Rows from block 14 of the encoder, named by matrix and row number. Each number is 500 + 50 x the weight over the matrix's rms, rounded and kept within 0 to 999. All counts start at 0. Numbers have three digits each.
# k: attention key (encoder.blocks.14.attn.k.weight, 64x128), inputs 0-127
k.0:504452485456403467454496548548580490519446512480446447476495490434543411523532474563519694540573621471512405542503461486588422608470553546473518476475534510456544544434499550461469537339477407500576495562424573474515476488471529531606530523412543468511506484517549478552518464522501485540604450438498423551639574527522563453484427489566536542536376474454445437552594506480502371377490
k.1:547463474589550537483610407449433394444492395481523514513423474472555417525548538550577544524514579573429415556521609531464515489508527524429495441496449535609518514521589521444431556581496597483553578490619444466377520550507477518559488447467518482479508499455483617533431515494507476511480595459510551588469481385432500440483515436469509416473514591510522497470571553398350602375484
k.2:461520374518486385446463583422543602408556549480532430529526443553518620542409455370460408496532465490503497470484465483542505446502442551472413527511541431433545472477492564555505523588437528515570463455455440567581439460440603455473466563509517556529568434579493516501444496561543563513456540508614471485472439459542438579535506475569422611437466568645546529536509508420490492534483
k.3:497498500519465626516593479572484467562484601470486490501514513503514499580534491469477536561524538420453416416436530542457587445544534472560539535447548389430549435502490470608504585562551568355462446573472417520553487589461551463447537356507500489463542444490528414577593388514499404468446495580381465508476532472483611435416571432498550464467493503512458526482509595592616356518553
k.4:466530459522591565483510430531472511531435462498426531500489528572526476485461547527498470511650485500458562533437455472437488474485490455537570708467555459410484493435498392422539435631471472494474452402606516525525657494462583537497512499474427498523512469538504459392484491499509421488595498565573502408418501569493471413485483453414433489529569603544464488498542492457482597508579
k.5:576527616422586488433477416560478443546409430465485636504410384504467469431509620524517505484565479553473451588477489511475512486423384541586461524547501554609543529501568549565547439500521524512479395461473472491444596460467470527476522477505500422414516487606533561516485524432521473509457496533527548426473475558445527496502503556458479517462468480408462645556491469503571499456546
k.6:505614444541434488477611435520452534522471580458557554482578510498487490484631532584478506561439511494493561479577512573455474415583475587496551537497457453450493551556538470514529454546518536441483350428491508513418447491546450466532530553517498414521596553481543557414465463488453551465581453491590449487538550459451531385509456463471398495515446490527581448538463413571436442512528
k.7:465369555493486428559453448428576536434533556606492444510602492494448553419471506396531517529430574548498541547554531472529564578408509421466481432484529551508505424546486601499517571510546449653511551473459508467462424458525542528473587511460452535491551483483498445618483648633495490482622388493501424487511551462520394551606394448422473446385465539597533441498482409522510567507456
k.8:505546522465583461522558494532473558437506471518464559439465520547530463484496468520487624520561464514456499475462466518512470565432466475527535522468526542550512512500505520427481489482480458479546548488509489533492481541491465464466487485486465505512515471567518540527506473508545416503536446507481502485454453489577540551518478476494483551496501465543455477523513461433460491501487
k.9:437464555480556574453514557508453493563470510553519452579550434468525464498557501433526470472520499527521492482538472404504420458580526491568501468491548528528570427449519550514484508497432530481456506445523479446522543518532449433583447578518532490432418488498525510526565516492460544440522556609546512465458471509512534525574532545418420534555493536503452501497515494502453507443426
k.10:531575493519498503532505586506540569502493438555542503529492525529565524538562484472534487460434505550537464531486442502525466508442505523472499590451513548520483529389499493462462501446465514518539434541482492573464482503455493502496506460517529447465606497433424469482432531453490509467512520484457488536549469400460554568593501430572552527447496525454460508495497476474438535484536
k.11:492439529535480475483492528487562522436495497576495514490495493487463460449478516477533539528449557502516498515508524432431420543505476536523459515540444482516541559507514502544506461453529469578477432518586541523434546501451490479451488531499452578518470475563498513481525438497517450520548559478446536482542479495476513500469503558526463469471482543543538470492474523531469441489557
k.12:537515381427540504440411458571529457540481594460529582495478533430504418516455437533467493522505484458565571464545510379491529533534501490609528505548486422413550514425559525487441444546367556556486518528412513548502483492442545540468502507468514460529524537552570549556432524561476557480457521586487444514486518397555470513446525475498487447497541523497461515503555524551508374526525
k.13:525479520489421491505581466531539463555495484520525473532501545602494561484513451459524503420514455540530522525552478503455534420543509510538525499469440480551495531493405492538515463530499471478435505510570517454612470483477457514480444516529581513511466512411482543465478587578475565512447485419454474508478564481568470507566509462465515500499466410422531515532440440528472504606511
k.14:472439563465536447503547488459453497526575460485468496469526550553494480505466546508534440507442505545542541527505485474467327516442523437464475440458491454549407471463480422506528485474493489479489529402589501416511603447560446557528481585398499591491502496542527486530546544602517517533489461485502584444526447590500441564499556533533534569469512542559483497475454521420504481465517
k.15:520487484545498402537470570445468536521624486455526434520513473477489484659526481563562471450444481339515501445520501507511532494477558551531364460476528544499393558465465528548489607522479555456529583538466590389398448448542482517546489513525589595460483496525524439483631540514424425498506569466510473504539332456452511550474506502424555537609536600472490520511430542419472539427445
k.16:521554394486475458491438482556518451544461505518477523509488573451536538429501486534536434509509442556500443541484521508451453426602527427570511521505589552514465473509429443490503470483477578545551551538537470435487506462471547441462418518534560448579404477526524462525464434516536477566456521464485523515541498503479439406441560503503541530490548456511531493560488525423574499554557
k.17:515443542492508570480535561428500479445497560497551495478471526556451432423543529507592468464498439512477481508489432560572491522483553416500505430527532527467513487484444580513674542444474450540409522493461482477496499532569471498424461529564483524526565618543467447496492539439484555450525544402461500521564461455464530493427417451517471483541527490543530493505541436482526563455411
k.18:463576441535482519558408458548469501499517516529525575538395416437427546509450456483425486400508385413490536583580600506588489447448514488485439486559470458549500482467575446456504577508425520491488543501469516521499553519577499433514584464554490409447444421468484493503652414452475584411512529554554458610439553504513480424538617542524574465576518602521480508478442540528527521443506
k.19:498487554510482422351535524412572453535563526506524529474488551585489614558516450426454444519475466462513536390445522520592556440491413424484592469467615638536441479628614517458460518490555423508491544484407541500569401468446513467472528545542407529502423586442523512482460523468436572572414434455449487426457473556605532611478500533509517523445448456502513524480469535544517627568500
k.20:466437542515485543475534526465493598473551475429580476536522505527529571412372515555416528453443517484513471426503487514512564609466543651432478424423470495497524483491464517474510435473524438481449536439480529446495473568448487501543445511467594501458445504457373432521511416417476461533643521475471509497533550565502560523508591447494468564578479506516607502535392514641457527422547
k.21:533494484464519514475493510556455448512419469443540574468441525425578449495509494604491535518572507523582602479410588520462609529432502483603516453487377454449560605401501527437504414486480523475533571454546500496528524590542533519491561489441478515504618506435381570583517488475457471496419425576589494508457549504440481510455462489515570437539502426432373519529599521457479481530481
k.22:452425566476479588414612484571499490458457478648401481418514437493543404572417591495534621578504519518469477507456446534477465570538521540479518426492600553422546514535366515529496424486667511368524478599540511487476486549510476511526474404538483454509433426527549499463451542430495506485580542567378442447455543512527576550453553487562516556402515528521472574445449487563447412448522
k.23:479547535452465445649364517540558526505544420487613396515542518436527522535456513534580426565471527542498553515526497502511387443593541505479423552571436505592386373588450435608510477481500457609419544553515442620470395477558520559452439468536476459550447426418514479545501550561631491543412458476533516508482547502482424505532438554482528483561499513485510464476478550520508434552491
k.24:459509548515479527508486549559512524536499541413446506580558585479450523497549454533590487409457499487499455473455446432490560563563528433471536514525558535524488483474481512461524517429450511477466431475484534523517496445508560563507486487562496521516452482506470554500441521450486467507507553447489464561485467475450477524551459496486476531511508453415548500447520495500536561560417
k.25:473545544499449593516449494429481486472469506507476433526531417548476517490485511460409419571491485504425488575492476507487479476507594500483511530468483482556530475600519486508434580449512491485563534491411498531552529498491557502518474523534478498586487533526546443403493477469486569473496490529581603488509529564470504474499472529470480446525530471513448479526500533507566496456491
k.26:422575539525537492545465488417508485503467500403467522507539459454550463522442464400533580498459469451579523506602438490525502547526494461482509497578471473428440556540535430485491552455583518549466549549483479517517523461503447541505477476376480473517449574444565518467462523524477472486469486473534535498524560463529483501466524514568512492532572464455586487427491418662553557524538
k.27:556525508498483491546461498463472492573491479450424503470547503533422564524509448443529500487557501523534467574482454597488543466418444473434522589543409505509483482570534480482497511475517448475496506575478509488581484488576451634455491597489473496515576559451510464449450433511453534541567442492463483540478635448550497482524507532452494418451482478476525511492477463480560485619522
k.28:556519467502572520469515515554461518568518582492441483508460445486494508467581565509443470407462474505522497439513512510432515505607499504466549485535464501445545602485532467460419509544512515502527519494500499492507479535534457525500449497533530539462506578536449516448499497433501500520482500453469491501586420525421467492530488534524574508508437473438477479485539480492476486492486
k.29:471520472523517558504516572507584503449518519591506492460501548468529514479484473529400508473655478444452503388468560499524577526481436562519456568413455439461482531448518516495524473594527464467471470454502484558437514440436457471483544583525472648532573469482454495519496500460504561432446508512390527484537450540554524478539430567528472475486547511488442465442598560442512541544473
k.30:566507578523474384587570482442473505516583471551456499494397486537444560559506510545478468554392510538413495540461568461504513459441434476442466392435517554532492455539487541563429489529500437445540475532496613449522467493548510439497576463537529502447468420471559511507612491548495438537426487538492580453547454544412519502556572459498527459498515431553648487470490639449505474552402
k.31:481496447485480506536427500540437473390503478565554527451485613468415516438518475507457443519509538524501582443531535460460521465543501553403517550585480414520474421583477467488542464504543595619566456478554397545535526509490510431510466400434485431516443466562426547516486506457605492540408517459525534493446483523561481523373473604543437595563548441479476564500489457486516576597550
k.32:521428546457501510535558454534506535470450545533498559544427503507477519541485528563483481453507551514440605475440519495553574480464481592481533522475524533448504525546516451451478485546446510493558452451573465504464480516510507522517497455531462464443457482462501500479476514438553495504471484457542513501465490473526583479519450478480489602498573428504605486379426534512405573524416
k.33:466578458503610383531510529529482477441456408468610516430493457557523489517583499481573524560496500458376443516514523526539494437483470519492504508525447521576479520474541544450544436474584457635473456449482484531465539491550464425517504507505449454505400512569532521533445532489433499477504463464514554496544531442553530506501459538485493464551455584454522474523516537463489615520545
k.34:510441568537515575573405511441495557415472494426651510526609490502536483562500548489588504578552581405428528428509499508467540584562386403451487547528558478579544526532535460512438496531536509517426533496451472473522492607451525560441471393578409456615491493532436415587474461493495610442450496406573494596450567518540500476546419573437475413537465500442470476409420484517591401508564
k.35:533474568534481507503508533503549537573579539442365505466517565477535546434431559540457508389513493510467506526527587490480408544500534606523590462430550517535439448544489547427494445397559503428393605443492475437502563433577481435572447438560484473515458586466485530496471491529453421504554413609511503494616469549516556416544503480505547446418481494478508460549602490500362395514549
k.36:446499499474512447489649525519477478591476528403429496462541461481430487398541525398490475445504497522432493606561463543510609580362468587448544399523576463465454451456547518519464484496486459525463462428464544491636473494478548539515545542368540514443481506497520493508533462397484533468517507554494470509538512537501509532516554492529415500566518444492519578593541502584488624503498
k.37:436505506621463553573434513513569546463470499496569534494491458498433478518497458465457421458482514560575527496506436565559618400486460470468534582519447464478496390462452575481504484505510567606469572442584446547469548518531528490491434513502509501453549559445522569471569547543468533510544491532489462466478515487598401444433535518379484402526440520577511456437506453487451553581468
k.38:518419584579478515515454468480516506390462546462526489438462384468454445486476561481540444525515517468430456553473538515478495506581518558444492433497497458471476531508536536569444507527576484497622633499526508431542460431485467502501519441525503505505524462513534451615495524511440500529616469415453467505536501428497507478539522451477516490608466520551548518487520540549472556439527
k.39:541569516463549589420413525497473543417556492383487500587452451422513628465488570547514508439486504505462488545585502473511433490496478557421463380462487497577589443551534574530473576445476520476546432522472550470537456493497480516502469526495452489453479488438456523464486498444488471482508509520521513425484491555504517526531556502493482506439452537558607461437480559560539552517538
k.40:505501521520515515434468495527491524489529473618515503484506580506577476462421553464488437437542475454534588473577512553489537520497556528473549413538489438409505530401466423512565495443490461508490451423542514521430577508590552498460500462555537446462545503427523463501464512406540539510550523561540475478460457500432463532539509523538443514459558575527500573527460416510532576420448
k.41:499500485493468515514486571491502448449497530416446493636481513517504468540561472520499524599494552489514490423462451454598503429464508549540466512514574521534525493534557515513489460500491510447516432499467533502516416530470403480523414572484533544556462528494492471515528524515486573458475537515456468432518499499550518450479519492494490497556488469546503489520519518449481490436441
k.42:496491524573508491514466535554483541488467547513554516546471494465519510509478458486481535535609546567497482486538487538486552482535442403465501469528538513450439442564521560543529533550494544539487425474479485565443478519467522529417466450515480522446493522546449573539490531426500537495469535462418507499445518574415477512486470407466485486508491452387520469512541440567491485539533
k.43:478442463457517543467437472467493441579507552440474445455490537454500590501551411469551518574517559509574571568382540476496486520546518440580419463467525491528536468511516425460552505549435509520582626564462534532472519451497529496476488504492583529631555432545545467393573471483489450514362545494441472468526438430581444515475470465511584550522531478508442491536538580365547474373491
k.44:523523510519444397581487564472518456558473456605559533532517545506480420457497527522502539544385445421498568542606533420478507458508562417577600515580368592458556528388397588533480496529457503489432519499451446487531608483458552574371499495506502430473573478543438580528544477587587377459432500438555485537461476584495451494455489622477510505545470450420451607502485458451481533596429
k.45:531466492486515517505479553547537543513517418504438542546471465492508450506426488493464547437493422482483440446582471514496487507401508469544535583467453512490517531464548468473521518550494457527432499490401504458469471509472494496583484550527448481472527523459614481495429494575527578539524547512513490537572492466419578428535559537511451437422463506466506546567585505520536500491534
k.46:436445469472477562605529523464545417553535402493482547579526548521537503420470517548537542609437557568499414444436517429593456553511533544478460465557423462494387430515396501505470464507534454506470531451486520462563528543479485531567424549462582583532402438543505409597448566551479525562452496532547558625484448476555572495532535456539527515510438503557418487409474516543476466403466
k.47:534499479501509440452601459496476494483504466557522483423491538545406526554587494542489466499536542502455528509512402504475496494520474513369451574436587528607563542576525449481464566446489503507555467501525484498526460541529553466487562531445495482511401604473579501442555471486467593462511498473443526552477512483526513460495481457439546479514521495576482422473521409487538490565474
k.48:446511555503532514415621478399477588578575508513500504509476379609410525450523566571444486370499533469428518464548460562532605460381450545396491339440529534529461508548491486529506528549592488462467459458553495483507495544500510440517496524462522525524526557471464590457496434431474554500611564434451552507453426463454553534471483452491588615571539584529537462388440519587440606486473
k.49:442530489508522472459560379437510440476392535441539437494575414455532453528526504471489499503581478559592447534410423523446485554612487500493375351512479517551505432441414498453584520530549495527549602489555446414513445540573420420587531532452635538538511541523475525533520557529462486495561499617545550531414541439540513575418382508477636560459402421461470513599456567536565470413568
k.50:516540526491492548523510607447400476492425558500501457461491490490580524446513482548540439458482448536550443489446452470443490559432568441514454544495501529482496530449502417611529560471451468488484407505472465558360518450504467521511546493525539524429573501567456505578553518497594500480354568592522522427483534529471473540456604571530558542489538590482465578478430549432512438481460
k.51:447410480543540570494395454499364574515530465476524417519473449578532455543486528465521593542603519444520475483443437588462561482476583519573453488484543387500512536523515526466441511628488566388461446537598434447562506561428463590515416559460488565456504466571553467573462539490478513502507501489459521523516566483415611515522438468413490576604544502542516507445493445559503377458488
k.52:509504452502520510484578477553492501453537442615470470476446535493394499434531547456576523491454409587524519484526464535525561454506587493539463554472378516441524604481550582596550483477547481504546552495496596495403401544500430466385585419451356462551631503530525540496496485585483501505570484569544342434547625469555575425538521420564441364423528547541418484504463508472504491464459
k.53:558447602469404465441509515488591532536514613422392530444539502489552479554459537508458505435506515500495541458489594510502472524438500489561487476524446573485519511430446424493540568472524513477568579577445457440488477461443557496462459514538447473535537498459478519383510500522569500616540470431428531567578454491468508532480470550522566548501552497425406439493600438518488497549487
k.54:558530443436491513510554570508451454540539479531482594495437577595484497549514578485507433533398481550490384433474520444462399480540418547555532592578578572452480495542434579450497467507428534450505370506468428532554583483433425505601497642582460520401608545483446521462541440562459497543508519494464505496562397493479502441410510505525392569433456516471596498590561467562460513453486
k.55:558600481444407495472431441445556402521542484451484490489476532460473602550442496469444451611429425506569550551518594461569399517524500477497460547525535451505495490535475430489466543503451499522491574597460456502639453496475538546569472488597514481513550408434585475554464470587535478533406509444567417534432433516521424523521560493503517542434474382488584551558513619457588395512444
k.56:517463514525540428578525448453543502496478553505473557465508490428501517497490366473505473426379436436542565530525559510484490587547506445488477462578514473453515485495474536519566369597544561486439503510507503509525471448589514524488574574511492544561462545548456457514521454534399466472455541538430487540478462523470496533506479479521472487431502523467581485554479525542561498539523
k.57:488518500419517534546482540553478503490531445617536521475547522542511510526487518527476560478533545494485583530472482486511507535443481494538576580466462477552447542506411463479508556450584498487445505531546517522488585409532506478527528548563439508472418459517482457454434478475528406456526478469555540393512467562399419492473549432509500439411545546578510462457444475477460505511582
k.58:483489544534526497443450526564514483566551468482496430518532465459511571502508484431482519537498413574601489523466501506473526498491551468533523489504500513463459487490544539478430452463434559548521503554477556536432494511492548476539506422438533468603511475501497439488551500471517529556434410540452505511524584418550565510575426580555510492503435459457479495535511469371473502499557
k.59:509557517486542468444437536462508488516453502476533498544510438505494497546444441548547531454525474483531515507467504486504386510518548466531507519473525476389447469477459470480496463360432434464580491526537509515481439527544509508510507496474463502503460486546516456483520507479565509552617523526566564504525608417462511519458501542569626497495519473492456434529532569442515486574518
k.60:525530504523535443581505419569453508488499428576449488464505526528475429513484521517439518515529593476484467498495498491508472488512481508462492595443561464548507499501458544538531512529450463510530533513472572579573582493433587569455434485488502398473451520450550491548470500555547433474510522447429498554486463611465534514555493445471409443497524507460440530503484478598519516495464
k.61:479465438451414529571559452524485463474465560510531438489629498476521391468609436435509545614505586513503369473445521473497524521575467451584450567539410498395510547514544475533457508497501552549588504522579572552493481475539509464391587443548594505460469459487481491393441524552570376434410563530541589509428500482434437489473548503528553431490460614501504506409539559453514447483558
k.62:540579468503517518377475450495484495465513541541491540489508542500472567491499493570502539446501458493530503511495535501463470427563462466517490585452467541599573547429592468475512483546504513483483463487458584548386504509531512502463552416480459546459503481491558554441529500470451524474628452510525495411468566512487428548486494438586473533509589525501468483630391415508503449518525
k.63:431585349428475489544489517553490500526500583546521500490506626471530498489489447551492461471509366426556507545587497446437486480472483559511573507448544475493478543511579437444480503453452489468457417495528508491451517536524506587552593549369518583514465385466457580555522479420518448554509432437497488441552527548583393535581560557559398550526581430532504468508526411420509531577496